config.yaml
model: "image classifier"
dataset: "small renderings of single solids in any pose"
train_examples: 395000
image_size: 24
crop_scale_min: 1
horizontal_flip: false
color_jitter: 0.2
targets: ["solid"]
num_classes: 24
arch: "preact_resnet"
norm: "batchnorm"
activation: "celu"
drop_path: 0.2
depths: [3, 3, 3]
kernel_size: 3
stem: "deep"
avg_pool_shortcut: true
widths: [64, 128, 256]
label_smoothing: 0.2
loss: "cross_entropy"
init: "trunc_normal_002"
residual_init: "none"
optimizer: "normuon"
muon_scale: "match_rms_adamw"
lr: 0.0026
momentum: 0.9
nesterov: true
orthogonalizer: "newton_schulz_5"
adamw_lr_other_params: 0.0018
grad_clip: 3.0
steps: 14600
batch_size: 512
epochs: 18.9
lr_schedule: "wsd_sqrt"
decay_fraction: 0.2
final_lr_fraction: 0.05
warmup_steps: 730
weight_decay: 0.05
adamw_weight_decay_other_params: 0
Rows from block 3, named by matrix and row number. Rows with one number belong to one channel. Each number is 200 + 20 x the weight over its row's rms, rounded and kept within 0 to 999. All counts start at 0. After the name is the row's rms in percent of the matrix's.
# convs0: first 3x3 conv, stride 2 (model.blocks.3.convs.0.weight, 128x64x3x3), inputs 44-54, a 3x3 kernel for each
# convs1: second 3x3 conv (model.blocks.3.convs.1.weight, 128x128x3x3, transposed), outputs 44-54, a 3x3 kernel for each
convs0.38,100,180,205,200,211,246,222,236,208,192,201,189,203,189,195,208,180,196,183,229,210,207,236,160,182,169,189,230,187,184,192,184,161,223,200,172,188,183,233,210,231,245,209,194,211,196,187,214,229,207,226,227,216,199,231,175,217,212,223,210,192,217,195,153,205,258,205,183,190,181,179,218,190,158,173,163,185,193,185,224,245,207,225,196,190,184,207,176,202,206,188,198,242,197,206,179,182,201,188,187
convs0.39,098,204,203,230,190,209,252,173,201,224,238,231,264,172,184,212,193,195,201,195,207,218,201,226,206,195,172,197,216,232,224,217,227,212,191,211,178,169,169,168,211,194,213,226,202,213,206,206,210,254,203,184,223,198,149,199,172,134,220,207,179,232,220,214,215,231,209,193,175,180,193,167,208,224,187,178,239,241,202,204,182,198,185,198,235,190,207,210,201,179,232,165,226,196,173,215,236,168,215,226
convs0.40,098,223,197,158,245,176,188,227,213,209,179,176,202,202,218,225,207,208,190,212,180,185,221,214,188,220,195,192,187,203,183,199,190,192,205,203,189,245,195,216,182,206,203,195,233,215,174,211,238,189,182,243,198,194,183,174,165,190,200,183,205,167,187,199,182,204,221,204,189,195,201,207,193,214,220,202,204,200,197,168,200,181,218,229,210,203,204,198,210,211,157,200,196,212,215,206,203,163,183,187
convs0.41,100,215,258,178,214,222,171,199,206,144,231,192,220,203,216,212,216,202,213,220,236,181,198,209,176,191,192,181,217,198,216,208,214,175,187,188,160,214,222,201,196,195,217,198,185,194,186,200,216,203,186,196,190,223,222,170,184,195,173,168,178,175,147,168,204,172,201,229,215,254,212,209,200,175,155,201,162,177,222,179,203,236,220,178,190,210,208,199,195,190,202,231,203,184,193,185,188,202,210,212
convs0.42,099,180,199,189,190,213,207,189,199,202,199,187,190,189,186,163,204,179,181,196,220,200,223,233,187,232,196,166,167,175,186,157,178,165,183,178,184,202,176,180,189,190,220,197,178,213,189,192,168,222,210,172,202,192,160,194,173,159,190,181,177,182,200,206,177,181,185,179,170,196,217,189,211,193,194,222,207,190,208,177,195,209,199,191,230,168,179,237,186,181,187,187,221,201,198,200,221,163,197,215
convs0.43,099,166,207,223,206,214,212,195,210,187,243,224,169,247,230,204,212,199,169,189,189,192,204,180,237,216,231,217,187,179,194,194,186,178,182,184,195,185,216,202,196,239,190,211,220,216,206,220,183,212,200,188,223,216,207,199,188,209,220,186,211,194,180,180,218,212,191,210,220,191,188,194,198,196,221,211,194,215,235,187,176,190,168,160,162,203,198,172,190,182,193,197,209,222,210,178,214,199,197,173
convs0.44,098,207,205,229,209,198,212,200,205,184,240,212,208,213,210,220,192,197,195,173,189,183,200,187,193,240,217,205,171,183,189,190,207,191,173,186,190,198,178,173,217,222,169,227,239,227,231,189,192,217,211,220,201,190,223,221,175,147,194,171,161,184,193,191,182,202,194,214,196,157,199,189,194,184,203,159,204,209,196,197,221,190,176,193,168,168,195,181,187,212,201,211,182,193,210,167,176,170,168,160
convs0.45,100,191,193,194,214,217,167,215,200,185,198,194,203,233,200,171,191,176,177,225,200,212,214,196,180,208,209,168,194,199,184,221,190,195,217,201,221,237,250,240,221,210,199,201,187,164,184,203,173,193,182,211,181,200,194,220,199,156,219,198,171,204,208,182,196,218,230,176,221,209,201,199,219,204,186,221,180,185,235,182,199,220,170,183,160,211,202,214,172,182,189,192,221,238,193,214,218,199,205,194
convs0.46,098,208,186,169,208,204,231,204,211,238,214,201,191,198,190,199,199,182,184,172,193,183,245,221,225,177,211,180,199,196,184,208,205,193,174,178,168,196,172,184,207,212,186,185,200,176,199,201,210,171,187,184,244,234,223,208,214,196,189,194,246,208,207,202,208,163,181,202,161,170,182,184,204,211,202,203,212,202,181,188,181,193,215,209,200,206,190,214,224,195,185,223,192,211,165,201,213,180,175,197
convs0.47,097,203,210,236,199,170,194,175,191,171,159,192,184,172,184,205,185,203,210,212,230,208,246,233,183,214,198,186,203,220,214,179,171,207,175,194,210,183,178,202,233,205,194,190,178,169,173,194,206,212,206,213,225,186,187,197,202,201,249,198,188,161,197,196,179,234,175,207,208,185,172,184,193,214,191,216,206,181,198,191,193,194,207,196,149,186,174,153,217,191,183,184,192,177,186,172,169,197,192,176
convs0.48,099,193,193,198,195,205,204,154,148,182,195,219,220,177,199,193,201,192,205,184,226,232,194,200,216,171,184,177,192,200,212,193,213,220,185,199,199,233,217,205,219,207,196,224,207,170,214,227,235,225,173,206,205,185,187,172,182,162,192,206,183,213,205,200,192,204,245,203,195,183,184,178,234,193,190,213,209,201,229,201,243,225,218,201,217,224,172,188,203,183,168,198,191,173,226,193,181,236,184,191
convs0.49,096,148,190,193,210,213,225,227,216,240,171,166,181,200,199,222,170,197,216,212,221,207,204,192,223,222,211,184,170,180,182,174,205,188,185,218,188,203,195,194,205,179,206,182,185,183,180,205,203,177,203,163,181,196,171,186,215,207,221,236,216,184,208,199,211,225,206,229,235,218,208,208,256,206,183,191,209,189,188,206,173,155,202,184,175,208,173,221,157,180,205,194,224,224,197,209,190,181,199,229
convs0.50,102,196,193,193,198,210,204,170,177,196,183,203,209,197,193,193,194,198,219,214,211,189,181,205,198,188,204,195,189,184,198,198,203,204,197,192,190,222,209,181,261,185,202,190,174,175,199,202,230,236,224,172,197,205,189,201,199,188,208,193,188,216,192,204,188,189,201,201,205,209,212,203,251,194,169,198,188,216,218,195,200,189,207,185,202,179,161,223,207,228,210,209,186,197,182,169,182,198,170,201
convs0.51,099,189,225,219,170,207,231,155,192,243,170,197,183,190,218,205,201,194,190,193,206,171,197,198,170,206,188,225,194,211,221,184,183,205,176,171,198,200,176,192,212,213,230,207,189,218,159,195,210,192,206,238,190,182,212,195,195,190,197,185,214,173,192,201,208,203,178,197,158,178,212,185,179,222,213,191,202,199,172,200,182,188,187,200,198,196,206,181,206,212,197,166,193,200,180,207,240,178,210,218
convs0.52,104,175,217,194,164,201,169,174,197,169,191,174,163,167,179,173,183,178,172,193,175,199,187,178,197,195,222,225,171,185,185,163,194,180,200,208,217,239,210,244,198,211,238,194,161,170,233,200,225,207,199,216,211,224,217,197,190,209,189,199,203,194,218,167,186,187,203,201,210,216,200,172,184,191,203,183,231,209,212,202,204,250,218,207,178,169,174,194,195,190,190,230,219,216,213,228,211,217,217,190
convs0.53,101,217,190,153,237,200,172,212,209,144,196,194,206,201,189,211,208,186,199,218,162,181,229,215,174,228,188,199,186,210,187,171,188,196,194,217,208,179,183,209,188,187,204,205,237,206,215,189,189,178,214,237,162,171,209,205,200,196,217,195,172,240,227,180,189,186,169,173,180,210,208,177,196,219,160,180,178,214,218,189,162,186,199,207,177,168,195,166,185,192,202,207,194,190,226,205,184,201,182,182
convs1.38,097,184,200,178,199,199,181,202,217,200,242,195,180,230,222,191,190,217,225,171,180,184,184,214,218,209,212,222,183,191,200,173,209,202,169,194,193,196,215,185,198,204,202,186,226,245,182,204,182,192,193,193,200,202,145,180,190,199,184,216,209,174,196,194,185,178,214,188,212,178,219,214,170,208,233,214,189,227,227,196,186,199,152,161,180,213,212,199,229,198,206,218,186,183,216,178,177,183,179,237
convs1.39,099,191,213,220,173,184,201,186,197,192,222,208,213,225,167,175,229,195,162,187,186,197,207,162,219,181,190,232,193,194,174,193,215,176,182,179,198,165,184,188,182,221,201,181,197,203,180,187,170,196,175,175,179,214,211,230,218,204,226,225,213,199,200,198,209,193,180,197,173,215,175,197,196,178,170,203,214,192,206,215,224,222,192,204,211,150,159,180,227,211,207,186,226,204,160,198,196,188,186,216
convs1.40,103,188,154,172,228,218,186,210,260,219,211,241,208,190,212,217,189,178,214,197,178,139,182,174,194,181,200,214,194,186,191,245,208,175,218,247,196,206,186,162,198,201,199,206,205,211,196,199,238,190,191,230,190,210,194,210,214,191,193,232,217,205,236,229,204,187,206,194,169,189,201,171,202,182,187,203,185,166,222,214,186,204,191,177,211,203,183,182,178,205,218,209,227,219,212,193,207,165,238,178
convs1.41,113,196,195,204,194,195,200,177,180,213,225,238,229,176,204,211,176,177,175,221,190,183,201,191,175,209,204,161,229,196,205,194,184,158,193,211,189,173,186,188,191,195,212,202,198,179,216,182,194,152,165,169,210,199,181,201,213,209,210,200,192,166,166,229,182,158,171,191,181,193,218,205,214,195,197,171,198,195,200,213,205,204,161,147,155,181,153,168,186,172,190,204,215,183,197,194,176,197,180,186
convs1.42,112,199,199,188,198,188,219,216,167,211,197,212,201,191,192,184,173,182,165,185,194,200,209,208,190,215,188,162,201,245,198,159,232,234,162,186,199,183,183,216,199,204,156,212,199,199,218,223,215,164,237,219,183,184,198,203,172,191,172,199,203,201,200,228,181,203,219,212,213,197,176,192,183,219,197,193,204,200,190,154,162,154,215,218,193,208,203,226,171,148,196,209,183,190,207,195,172,181,173,181
convs1.43,095,198,166,184,201,184,199,217,201,205,196,207,186,217,188,166,188,177,172,211,217,215,199,200,197,229,188,186,208,211,189,197,230,208,206,215,214,196,187,186,177,146,201,188,222,200,157,157,167,179,200,202,191,234,224,200,200,200,197,188,209,208,178,200,183,192,201,207,202,197,190,209,231,185,176,209,172,195,226,190,189,210,187,179,184,208,208,216,189,204,178,168,212,194,184,199,184,175,219,198
convs1.44,101,183,210,229,167,182,200,196,205,206,181,181,206,212,215,176,201,206,203,209,192,209,174,192,225,185,220,212,207,211,217,210,190,186,215,189,193,180,160,131,203,194,195,196,196,176,214,206,197,183,182,155,199,211,194,212,227,214,212,189,197,252,216,183,199,195,200,184,195,213,177,208,209,177,195,239,199,220,224,227,197,212,234,180,176,218,172,176,222,204,171,208,196,171,189,186,165,171,200,211
convs1.45,094,207,243,233,177,188,198,206,198,184,192,196,181,176,203,180,223,225,162,157,185,162,202,204,196,200,178,201,210,207,193,196,204,214,198,198,210,188,178,187,209,188,177,193,184,190,215,182,159,181,190,185,179,201,211,236,226,195,214,190,197,213,194,231,180,189,198,199,199,204,223,211,211,196,214,217,220,205,209,203,195,207,213,222,190,223,264,254,190,207,204,195,223,214,187,229,244,203,228,224
convs1.46,095,161,186,182,188,179,211,209,225,207,192,178,175,199,167,187,233,215,191,225,174,180,207,208,199,180,212,230,200,190,150,200,212,198,224,216,209,188,188,192,203,215,200,176,175,168,206,209,178,193,194,184,191,203,199,198,178,194,223,191,184,186,206,218,193,198,162,234,217,183,243,213,206,199,199,213,193,185,188,235,212,233,189,186,200,178,199,219,178,189,198,172,193,197,181,195,231,211,260,234
convs1.47,080,201,219,231,210,208,188,192,208,205,181,201,195,201,215,225,232,191,199,185,207,190,170,218,247,187,235,235,202,194,207,228,192,183,214,181,148,225,226,199,204,205,199,186,170,195,185,201,195,192,235,233,199,217,216,253,203,194,225,194,190,247,210,220,191,180,196,185,200,213,170,153,175,232,220,187,203,230,208,213,233,236,206,215,190,206,183,182,185,176,193,177,173,215,189,222,245,188,201,228
convs1.48,089,184,160,221,173,180,203,209,177,150,241,242,221,202,206,215,164,161,177,222,217,198,205,187,194,193,168,187,164,166,210,192,167,196,199,214,189,184,177,182,202,188,185,220,222,229,152,234,206,196,196,209,214,187,192,209,190,201,176,172,196,165,202,228,212,208,195,196,217,225,237,201,205,220,197,184,208,200,215,163,209,194,176,193,198,190,240,228,215,190,190,189,185,196,189,217,194,224,204,194
convs1.49,100,207,209,235,219,204,199,208,176,194,222,201,189,247,229,177,228,204,156,199,228,231,229,224,233,221,221,208,220,213,171,207,175,186,209,221,209,230,230,212,219,211,195,223,213,204,198,172,218,190,202,217,175,192,230,207,192,195,177,200,210,210,179,184,207,206,221,188,183,209,217,222,185,215,184,183,184,198,206,218,212,220,171,174,162,187,168,178,167,185,163,203,235,189,213,198,195,210,185,196
convs1.50,096,197,223,188,205,217,197,194,207,195,188,178,203,154,162,182,192,208,209,201,217,182,174,213,178,170,195,192,176,200,236,225,222,178,251,191,224,173,188,193,219,203,171,218,176,201,199,189,187,194,216,192,173,201,182,206,212,198,234,199,172,211,201,170,197,181,180,219,207,208,185,200,193,194,223,232,197,179,238,204,169,221,246,202,185,183,211,183,244,207,190,201,230,182,191,188,191,194,163,195
convs1.51,093,204,217,197,201,192,201,191,190,191,164,176,159,191,188,193,209,187,197,179,175,194,197,182,197,216,204,197,207,223,174,207,248,196,183,211,196,188,171,173,195,196,188,190,183,191,225,243,199,229,240,190,210,225,202,211,167,191,201,181,205,181,196,240,186,217,205,168,219,210,214,206,231,193,211,210,176,235,202,233,246,209,205,196,172,170,193,184,205,211,178,145,182,183,177,210,224,204,215,207
convs1.52,102,191,194,208,227,203,214,259,223,195,211,234,240,189,204,219,219,197,230,189,228,203,185,207,178,163,195,190,198,172,155,203,188,173,197,217,191,217,251,223,217,210,226,187,197,225,202,270,280,209,229,223,177,231,199,200,225,176,213,222,197,171,216,203,171,204,193,216,216,226,225,237,225,172,194,218,181,192,190,214,189,182,212,235,263,214,212,203,182,188,194,205,194,189,190,187,192,181,177,207
convs1.53,099,217,235,236,208,199,205,186,186,197,191,183,221,243,200,221,220,216,223,201,229,210,171,212,214,226,179,202,203,216,213,204,206,217,200,227,244,223,235,226,199,219,182,220,197,196,198,222,199,188,248,208,181,215,233,201,197,179,229,191,187,198,201,216,220,223,201,219,207,210,188,162,218,190,176,230,216,207,235,184,202,210,176,203,176,185,171,216,213,201,224,181,189,193,208,195,169,190,185,199